config = dict(
    input='waveform_16khz',
    output_stride=4,
    activation='gelu',
    mlp_ratio=4,
    fused_qkv=False,
    qk_norm=False,
    inner_norm=False,
    wave_strides=[5, 4, 4, 2],
    beta2=0.95,
    lr=0.0025,
    shampoo_beta=0.95,
    eps=1e-08,
    steps=4900,
    epochs=24.1,
)
Rows from block 5, named by matrix and row number. Rows with one number belong to one neuron. Each number is 500 + 40 x the weight over its row's rms, rounded and kept within 0 to 999. All counts start at 0. Numbers have three digits each. After the name is the row's rms in percent of the matrix's.
# fc1: first MLP up (model.blocks.5.ff1.fc1.weight, 768x192), inputs 96-191
# fc2: first MLP down (model.blocks.5.ff1.fc2.weight, 192x768, transposed), outputs 96-191
fc1.216 086:471461496531510494458580459506488516475483537463499576502459455508437559484541437477473448507448487551487538538517570490506417487535556471500467504581504479476469560458488439471542519514566471528515488459581455455544496510478516494455497474420504480449488556487420541495499516507491462428
fc1.217 089:528544457466571538508508525502594493541460491550474561526517593485562528521526504489526482487535510531480497491493357579492511433594552547493506489472506542483523511474528537525526486449518478473503546501475496518483556543467507436492473478549532521513530555495456465514544483485521502531
fc1.218 086:453515506529553518495442464531425521493454490528554539531502467542425465503471550519459474475470511403514547462532513479413507546416455483497456472467510512510459493534508561595510489476516595468505442509595590513510461533520496456562568507467509461428542502474469510514421468457540507482
fc1.219 084:542531431483541527575511534517546536490490554604516519541512559561519518497534579497499487472505504547461532518519478521493544513561508467463480474477508559444532488524502591535524494459429536508511552529478505459479491505477498467521457498533495506525549549462498451517524467446507473509
fc1.220 081:460498486548490517542496432446459465489517471502566471427527481525455466449444484504503442475531458457508543475511473449522462559397470478534461518518576509514494507552476504472517463544547530513540490485521490542492475535449509579510584509448493445403501511493472590447473429539399560497
fc1.221 106:537414558515511495476520476445441530501459450540449447479492451526522565571509466504546413560455551458473544428504498524498504530508491482509516578476443484512526464476520422501507468459499485460463527483492465568498545507432481485478534521569498522513494482504504543518480529515505428455
fc1.222 108:444513427519451512524620484479503514462522507444465526482448494458458495553505509496503512540482505453518516488476646526473447525500471518481520522465412516509519521582513526537508485498475455457496505523560561540485496504464476447576445534521485502465532479477475527456401525518493498472
fc1.223 107:480438441471533485557550564577450514494460529503477607500459508530497508534460528476506430541446501518547561565448433486492515489459516512593426526456516496536516531578571487466480497573531539508469489502494472519497503453490541488513533515545532538482526562483472559498493400582578548544
fc1.224 089:479479525540477473568517425529430489487492490453513521443509471488461449537468470497491459553549463423458553478556588468492463546517454459510445520506510493538469452539501490470532520461581545515509460504549507524500468514403512553532554449473557441391499472505504514434391447554497560520
fc1.225 099:508467478466553548530508547529588460540501481513484541444463441544580543507461455488487533560455435393567533514525567402504441536520522510510485513496554499540509473557515496500524524530479481482512472505493485561506508457491484481541478479434529416497521489557466465448483473577468507462
fc1.226 105:511487464473524534506497569548505462569488419518516438456568507543517528502525458455474524520475518406488494501526444537475512493499501497527465509557606507556549487478522538534522485526495523516483518490491546557433534503559489535529519532427510472545518453459495511539493500572493547425
fc1.227 103:463503466510504559465545545519471482446528507452450571508491471468493493467504458583492547540461454521576482511507415526457493505530512483539454539520587498506534468486527530504483514517487481511513479443484471487408481479476508480535502521499487437523533532537473598494503572573559508451
fc1.228 104:458495540536495526530542514407465471511514446517478492448466455486501576500549521492494498555458472458491450466462498535576525542496495513492484545471412509481495464513529472479559489558492482443445579519523523492531535497500481488496504535554472515535547505479487536533435462516488430475
fc1.229 117:455460551473545505516509530506537506479539474475496485505488473477508484456523530502509470517501563489459547431521486473448468580588399490531517534483474507482566467559544516450472497507504483442497452454550493518537490483439521452447486504484444583525385518474448517524470520552554498545
fc1.230 104:469440475526506469437463439508470411509558482465522501490468516486513493476586440519460468503450449495591510542559498465503486550529523477590434483539488459469523539517511578483477508529535580523496532476527463467459524483517458523490522499454554528452586479559501539510538508412510531528
fc1.231 133:447411478506461488498483458485513435494491450455488518545457535519519507482515438491449513533516517514564474569485437457490484475546552536581433478536440561535476556474543494498556536485519472491546518435473510524550497449487557478488498538490482499551547553451454486505477495545562489484
fc1.232 098:498481506445485473487515476504448480494415449394476494445538493524513496495479569547458380525462537505502475531465495410486504503503543463512481476492568558519530465584455489457500473474517478458462556567549512528477436564482547512411527511579496559501465512515495528569552501548444515501
fc1.233 102:474506478469498495595538505541480524543515445447536498470434572558558508501457489454422434512433521453460448536513505480502511516564455540492429504489521503449524405516422517468455492497555505491475548380483509532505470563485477443551442474471587481449467489523443546473520543531524510484
fc1.234 094:467471527508493470445491496571457428492501480486545511526472456546534528528554522566441548442479502487518432569515434501480458513569524397525492515517447483511538534452500451491550529438506420475459471448455463558465441509467502437530521491471491507500588544561473584533532489503469511512
fc1.235 136:510427434583461520412512522428484536469515508486535463468525446511484484453502504483494487464500475492492524589489407450502500527502539500564501479563523537440482496586521488479514516515511509467518525496530522515531484515508485489473506500494568508512572528531485515485492469517543530516
fc1.236 108:463495502494484497495551456549479488485508500480483574498496448542518548456532517490492522570472561528554488465500518483512499463431502472465421591521515503464514566509539482519477515508475493527463509492495520511544469428534531480559523536469542445521555452504527510521566459488559466454
fc1.237 126:528505504475481461460573462554494545536460519575494514455417509543547560466483477540554610540497454489520514487481530465488498490460465504554460589456497504515488514475510498461499552538514453497487517508508573546507524507536513504547496457489514443482441440523453502488563510509469465486
fc1.238 087:438503503480538508506502455504504474449454517501461528554480421507445491547540511518563477491514495513499513499525562430507494538495473529512444484466451467507512478494444510521536541521448439468494478508513551448536448444485471473575496447462459526522504494408471543474436533493492520439
fc1.239 111:515450428523572515551509613515510504537604466495510519525467511552519489461473542517593490538435493460483565553488458473511524446466466528486449524414461480473515538465570500473492511518461467503484547500486476567511509521459509467506476548504515547505536497537462534456540451498492542475
fc1.240 107:438489470525485529498590441508448483533423437497515497528536456555513536520561508536574467605505454531502477476471513521489461541492488528511462535493499485541535454504485541513482518526500477504512497500580478517597536448528452515539495485532515483538462533486391502502436569505638480499
fc1.241 119:511484485504499550534587457463485483494543467523468508424461452460498457518513508477555478549431571514459451447477523554502429504503566556551489496525540491515537489504478554450515529496488532496481525427580537507520462553460520408568456487510515507570474514506404504492447478595561516428
fc1.242 089:512513490559511541599453565550437547538523498559548491547554528509516531548483535452467511464524490488500512545515546609481493508544454517465532433478526458425476492536507555610560503463465516480442540542497566512529471509519496518550510472505507503450538485480486459512489440483538537506
fc1.243 097:564535565481531544579497500515537444538494474567516516555496512489542502559556427538477508531473504440431459513460463511491442512506435519459511535487505487474505477480474509520516546450466433453491522466525507565520552496500453511576468475491558519440480483494432536537520531536477538529
fc1.244 095:486496434474530401426563523541529560510525506409497522483452449522474489575489457496460439445493508494501522459558459451539456534420514622551521511582503532585568530525518508496462437497529567528529500508551429518470515500448530536439447497536483534573428511481535494470428533563538404483
fc1.245 090:555517488463469500459497467476494461546541428495468499499520504462477463516579582515474539601503536505480455518462503468479480530557433496463452463475406525490451477486430428479478492518530505452421542515492503499496481489487501450507471547581480468436502596443404540482483471536528480453
fc1.246 106:507407534531502521465443416534483526533476512578507459531520496585413508566478473572492499551507434456527511512451418491477468569498496429436579521472512477471582482510543513491543497470557550489536514488508449535532508436498511543456469531507520474495516542580461490513570477460479486494
fc1.247 090:505469380564522572578437461445402554491502551493492565526495505522426487528534551514506515485466493540525560485545598558488570501426541546527516483500518448540527471524507517540555525519516486486430466498549540463517512465454524556529522513445482470503544475495484506498514521491542533489
fc2.216 083:478593526522482458537487552511512523525486484506535524503525545433556473539455512505565503423498544432475483466518435497484530439488520498539486529473490463469452497499451538537501423469469527514483524544426438479507465445510473554531467555528499525555595474501551488519462514445537532601
fc2.217 103:481464500539451466480493505481365565486493549466528489577468502576466425444520432433448522564480508444538524546557500489499491520468466501504547531471458556525441534516466454455431523489483495558502473531503516530540458539514531521509527484529521509524458446506479540499463523537504496441
fc2.218 090:489496523468485507524540429467571483508532428478397458548464552529538581504482471512530484489491474589483474451493464435576421460595567497510544485515501447518489448497491446429539440496504477477517505493415505493523563502529544478447436450532507564554477492559461492562558480536496503469
fc2.219 100:473427534508413503430528448477472528509499473510475485585477535513455497495497434432471494606496473434532483492523433471535474518512482521507592561500472517514450475499496441488513498486533442497508453519536510598528462538540532478534497474519522529516470533506472546526481495552543546460
fc2.220 092:541505424479518498470452479497538549508554512476473508523504564530517514495542519488474493473508512589544530532493464483472562469570521512483546466508463493452489451545519444532537501460468515492509485483450533393478537408510490451466492449507501535569467530571496417505587576455542463539
fc2.221 104:510505455520555497479548490478579546603527473471452482448459436466492461470502523519452524474560554461491519520522560494494527458452487547451522461508494501489510549507505488524446521507429500516543505510543525489466480464474500591514480473546482546518510498522473543508541495505440534494
fc2.222 103:489481437512449522440519472493481598495499519529518529541435561444510558496504508434530440554484467477463514497488497458482522480462480464492509481496542477495428512566478484514555462482536445528544518534526541575526500495457591491493433597521507483520490500478495544495469508497546433526
fc2.223 086:532551466492463488530483506473506468453525434450517548487536555483495526565502510436518495487502497433482522474503484378456558514549533466506565486493535496519426441521512595546537487530473508471530496484492504471440583486473567525506463549470513510583512478503486481514436560446511445525
fc2.224 097:504535443444526549486480446493525508575547506490496507501495532515538511502526534462498513398494496580525478552458503495479532516514529530478518454480457503402496561553536466496516469468461471440483508480425486389481487455533457432498522476474492559486438548572475409506606539436501453526
fc2.225 097:473589526466459475401498521520497500454500547480527531440516577511532436533518483509530566506513554558471548493474495548469484459528463487483543509474458524454494520494530458485570532479475471449497487470437501455499460514486513511521476549420422551526482506525459491494585538445514454544
fc2.226 120:562544444540515479424526543501511505436517549498516562511479547515484432522549498497479525579520522541548492516449487506503495539519491454435470501503463610547526489513560525484530513459547501447469427461531506496422475566434522479500505443382435503536396590530422490451539467487476444482
fc2.227 081:463469508540471501519443484458528505462503506508532508503533495455518463538469490540525459515498479476435487485455497479466512494528480463480488404469493498427442511533483546522505484535534500427531548465514532487581442474523501558481463482446529535564547467515514469525465517495466510519
fc2.228 099:451491468579549525466482502475541480569549464533484478473457462500543469459514495508505467493539492494490550526554504453443511507434527558442532436523505519485486572541499446560487477548481447519599457454527496478434467390469537559528471514501498560501472496555463524437532484513522549523
fc2.229 107:441486497479437457431497519509502562494460479493532481518461518517509517552561500477526482457500480461460536448523515435518496477473513463544531403507535480458469531559448515563554417523507509534570446402494467469472584459493532571479479550590450557466494408492484507535430484529497439540
fc2.230 086:497504538474489500579485561480467540557467522515497501565529533469473487552467570519469452468536530459495492537440503483421507444528495484400533462458492520487474575548435446512486514516368433426469503502491462509551480443409502496489457528486488470553499503458501471524435566541576514497
fc2.231 138:555498422508471512445547459504411508526555455520480503423446549512539543559523573456514468525507484492507514428461549506489499515501545481436557556475538506508547510550489539478540408437538495446527509506534486552471550502523505419500517532523512511561496457511431508493580531543546491443
fc2.232 089:527570497575552518470519492515541537384543496566509509505512573395449501557481497533548475454548470540426551468493538507468487508486505519492474566440574473521436527489526513561508531465448560513487453474512521487434497475502502584487430495426505448480499472491482448516454474481500484539
fc2.233 107:463514467482486496441533479476450539500467519547553546521477533449475496496501419478458515464527506486512537452474477451500483467484571436481535531498585542519426537576529422451552511438561449554540493548467418513467511531499565497518477445478493593503452459540499467530479478499482518481
fc2.234 100:490474534533492501556469586462498476441434486536471523543550453418446482539495476509514444549476504430470539471565583529463465543470474469449435473496466487480522503477489515527467540559486553578489514508507488442507465482491558565491435470525491430459502464443524509491402502470470494435
fc2.235 160:592459433506475466488521455573449462566520506512478472531449571526531491497543537485522467576524513495460466454449509472540505521571467452496501568463477524507537457505476530508522521442554490452481559477459496519422636508470495504512489517536468500559457511479459518546488560522562508426
fc2.236 102:495534519529455533499447521509564477537488508571528427526505546472478542530533499522518527460501470441451517543497479456470434519544492468528455469466504473528502440483462543487551491484526522420506531499490544539463503604535533522461403437500475479466471564516437498569483509485471537537
fc2.237 111:527453510500532473433445448506568509481565553486529478499461581486478430459512511474470507487551510519448488563475552492538486484562488535508465530412517488532524476585455509510453459458491525549481466510505497509457551507548460500456393569520491481540474527456484533541543459549515476466
fc2.238 104:513525520459442481581433524475550424497507503484445443455546480504566569490500466550460542413480504534504473482458436485513502409524527455470518508466490471512502535455479496497424409464432523482516494522403430459589501495512470493470530468506453564526571510521531475535550509502466495526
fc2.239 099:524559508499447449401438475486509506443517472585493575532527550513507541515437542467540527417502605468487499430545490435452535536556520454498484496489568534503504439543473549539561510505480486523536559549470460514463532472477511566500461550418476515518499427460524515510459522488493445471
fc2.240 109:498528532466569497528461510499525482480519488507519559531481492493520406487497513548529525413493541456458520545474538509475543484510555497462522478549517492400434494514512453501519451480487507462513529492505485570433516492464543502458443507516534493455525495504531489455540475482523527507
fc2.241 104:545544482498469445547536502528481522483550422459534550499452521495558533506539600465557425568455471501503551471507480492537514443476545442472559494414544487508473525588533543491569463486523526492515515533487491498462570493426534488464438588527536480567521526504490471489446571472518490514
fc2.242 094:548439537484479495470541437476539491504510526471528500540463508570487509468539448479477511614524468464517464481507447408572456531512564548530520551470490518550527489508538457431479480544571454501526445452529471509504489584524519433494538467466518534502437509523479498528487509532499524433
fc2.243 109:455463455553494422496524550458444563490451529487580539516488491535525480477449434437477472520446568443544500464510527532475495520518580450490547508499532498508493488534537434443488459461518481580500502506489451537469472528480590425516486479509437506460462442478461512492415490476526491481
fc2.244 098:528554547533512490505451492462449510424509532470527475526522516445481532483544483505529477493534477474520509485469528512450602475472532480511492477555582499524433489506481511471511529491516474521531560489509609536479497510498464536465523495514503432423469472500466516505476448512449531524
fc2.245 078:422493474523549550507508574548558479453484487468524515477504498482565488472507474518481496385472468422502480485473508489516480522429557497530517416503490416519525473464496480479499482484478468499507494458517526483471479454511497543464542546444494522463480424551580444489509528486498535525
fc2.246 109:499519519522551528531553461519580582461489503574452510545469560414524476494463488510534501548521550482410544491561532497450458533487491504501477537523564506510478501473454465440500561483414521467473505486515512477504473481524461546578372576498537550499578483483505510495450501516440410497
fc2.247 095:493461567582426451451529499545525458469471508567497484483484418468513477560470497512498502506594466427471494521468394464538440557491467426506462502535480513474439523528508488478513460557465507492579470513486472530422497529516540481501550517527512428462475500501512497536521447512506451505